{"targets": ["rule"], "fused_qkv": false, "parallel_block": false, "moe": "top_k", "kv_group_size": 2, "moe_every": 2, "width": 384, "optimizer": "soap", "beta2": 0.95, "shampoo_beta": 0.95, "max_precond_dim": 1024, "adamw_lr_other_params": 0.00085, "max_grad_norm": 0.5, "lr_schedule": "linear"}
Rows from block 2 of a small image classifier, named by matrix and row number. Rows with one number belong to one neuron. Each number is 128 + 24 x the weight over its row's rms, rounded and kept within 0 to 255. All counts start at 0. After the name is the row's rms in percent of the matrix's.
After each neuron's rows are labels from the 100 images, of 14976, where the neuron reaches its highest value: "strongest on" is what is common among them; "colour at peak" is the nearest of a few named colours to the mean colour under the peak. Only what is clearly more common there than usual is listed. The data: histories of elementary cellular automata, time running down. In brackets: how many of the 100.
# fc1: MLP up (model.blocks.2.mlp.fc1.weight, 2304x384), inputs 320-383
# fc2: MLP down (model.blocks.2.mlp.fc2.weight, 384x2304, transposed), outputs 320-383

fc1.520 102 [127 166 128 152 133 104 119 130  93 147 152 142 124 132  90 140 149 108 165 126  98 105 126 136  46  97 101 153 116 140 139 128 123 125 147 129  97 127 162 170 113 101 103 134 133 144 155 109 102 112 152 113  75 100 144 161  93 153 116 132 150 123 148  89]
fc2.520 102 [117 121 162 131 122 164 146 129 105 141 181  89 110 157  89 125 148 143 180  88 123 135 112 102 114 124 116 185 104 166 156 164 119 118 157 133 116  74 130 123 141 100 116 116 176 162 118 133 141 138 133  86 118 107 123 114 116 109 112 106 104 106 136 117]
strongest on: 010 turns on (94); 111 turns on (80)
colour at peak: black (52)

fc1.438 110 [ 94 121 114 143 157 151 127 104  90 129 177 127  91 127 151 123 161 111 161 119 152 124 147 119 116  97 123 170 143 102 121 131 163 116 109 147 150 109 155 126 150  89 111 137 138 146 135 141 136 118 118 125 111 130 142 135 140 140  88 129 118  91 118  89]
fc2.438 106 [101 129 120 172 128 120 163  95 101 138 140 119 110 170 117 117 119 163 181 147 119 156 134 104  94 150 134 137 148 120  75 145 129 160 138 169 111 147 150 129 131 112 157 121 147 149 156 116 140 138 114 125 121 140 170 146 167 131  86  92 158 170  99  65]
strongest on: 010 turns on (100)
colour at peak: black (72)

fc1.733 110 [149 151 135 120 127 124 110 123 130 115 146  87 109 142  90 107 146 102 105 111 102 115 110  84  94 155 117 107 119 139 144 122 114 145 133 134 112  99  84 138 136 136  50 110 130 138 159 186 128 152 176 134 134 133 141 133 120 176 124 136 160 106 123 109]
fc2.733 119 [167 129  79 149 122 132 126 144 122 148 117 153 126  98 145 134 143  94 129  87 122 151 104  92 111 193  85 120 136 138 143 133  92 116 168 114  92 131 110 131 141 102 111 110 111 146 122 184  83 190 116 119 126 110 117 118 156 162 116 128 171 126 125 172]
strongest on: large cells (80)
colour at peak: black (38)

fc1.368 115 [161 136 152 128 142 144 120 154  96 136 100  86 115 144 161 134 157 129 143  84  97 134 176  90 162  60 136 124 134 124 131 173 190 163 140 154 102  90 192 149 125 169 137 124 120 121 104 117 121 102 127 144  68 169 111  67 140 131 143 140 135 117 134 116]
fc2.368 108 [122 104 158 104 104 144 129 124 163 112 153 128  88 128 166 106 106 124 145 122 141 144 175 114 101 128 135  97 127 107 136 166 104 139 164  97 115 105  96  80 120  88 121 150 144 128 123 114 106 144  67 126 146 116 121 146 146  88 155 154 152 144 136 152]
strongest on: large cells (73)
colour at peak: black (81)

fc1.639 092 [164 110 115 190 116 105 138  97 123 158  96 106 116 145 108 130 137 135 139 124 128 155  99 107 176 190 162 108 115 130 130 134 157 101 124 120 161 170 161 151 135 141  77  82  81 138 140 131 144 137 128 145 142 165 133 122 110 146 179 135 133 134 128 124]
fc2.639 101 [121 112 129 114 137 143 109 136 155  80 185 166 142 130  95 134 110 148 142 172 104 103  99 162 149 134 110 164 101 101 119 153  76 114 148  99  85 133  97 125 106 118 137 164 103 133 159 110 109 105 125 104  93  99 118 148 131 143  96 157 109 150 136 154]
strongest on: 100 turns on (76)
colour at peak: black (44)

fc1.762 113 [159 137 143 112 130 171 152 196 113 105  52 119 114 132 163 138 160 123 133  74 121 139 184  94 139 118 115 124 116 114 127 149 170 140  92 133 114 102 193 129 148 169 136 122 118 172 114 106 152  77 147 163  90 169 106  79 124  80 116 119 159 119 148 108]
fc2.762 106 [134  94 164  93 151 150 124 142 125 133 155 111 123 144 153  69  67 142 125 131 122 122 149 134 114  93 134 108 107 131 113 153 136 148 150 101 114 135 124  96 117 122 117 130 100 138 147 137 165 134  68 141 127 155 152 125 121 100 148 164 128 130 172 174]
strongest on: large cells (80)
colour at peak: black (96)

fc1.257 105 [140 150 132 114 136  85  89 109 142 111 115 121 109 128 133 118  81 115 137 135 127 154 134 142  99 113 128 136 120 122 140 121 152 164 125 129 128 121 133 128 116  93 120 152  81 129 153 196 155 130 116 118 116 134 112 105 136 117 134 110 105 148 123 139]
fc2.257 106 [142 132 127 138 103 139 139 119 125  80 107 142 133 143 118 119 120  82 126  84  74  77 118 121  93 150 108 115 112 114 135 168 112 107 145 132 105 130 117 138 149 148 159  95 130 148 132  90 127 117 119 160 176 169 196 109 137 138 134 133 177 155 193 123]
strongest on: large cells (74)
colour at peak: black (83)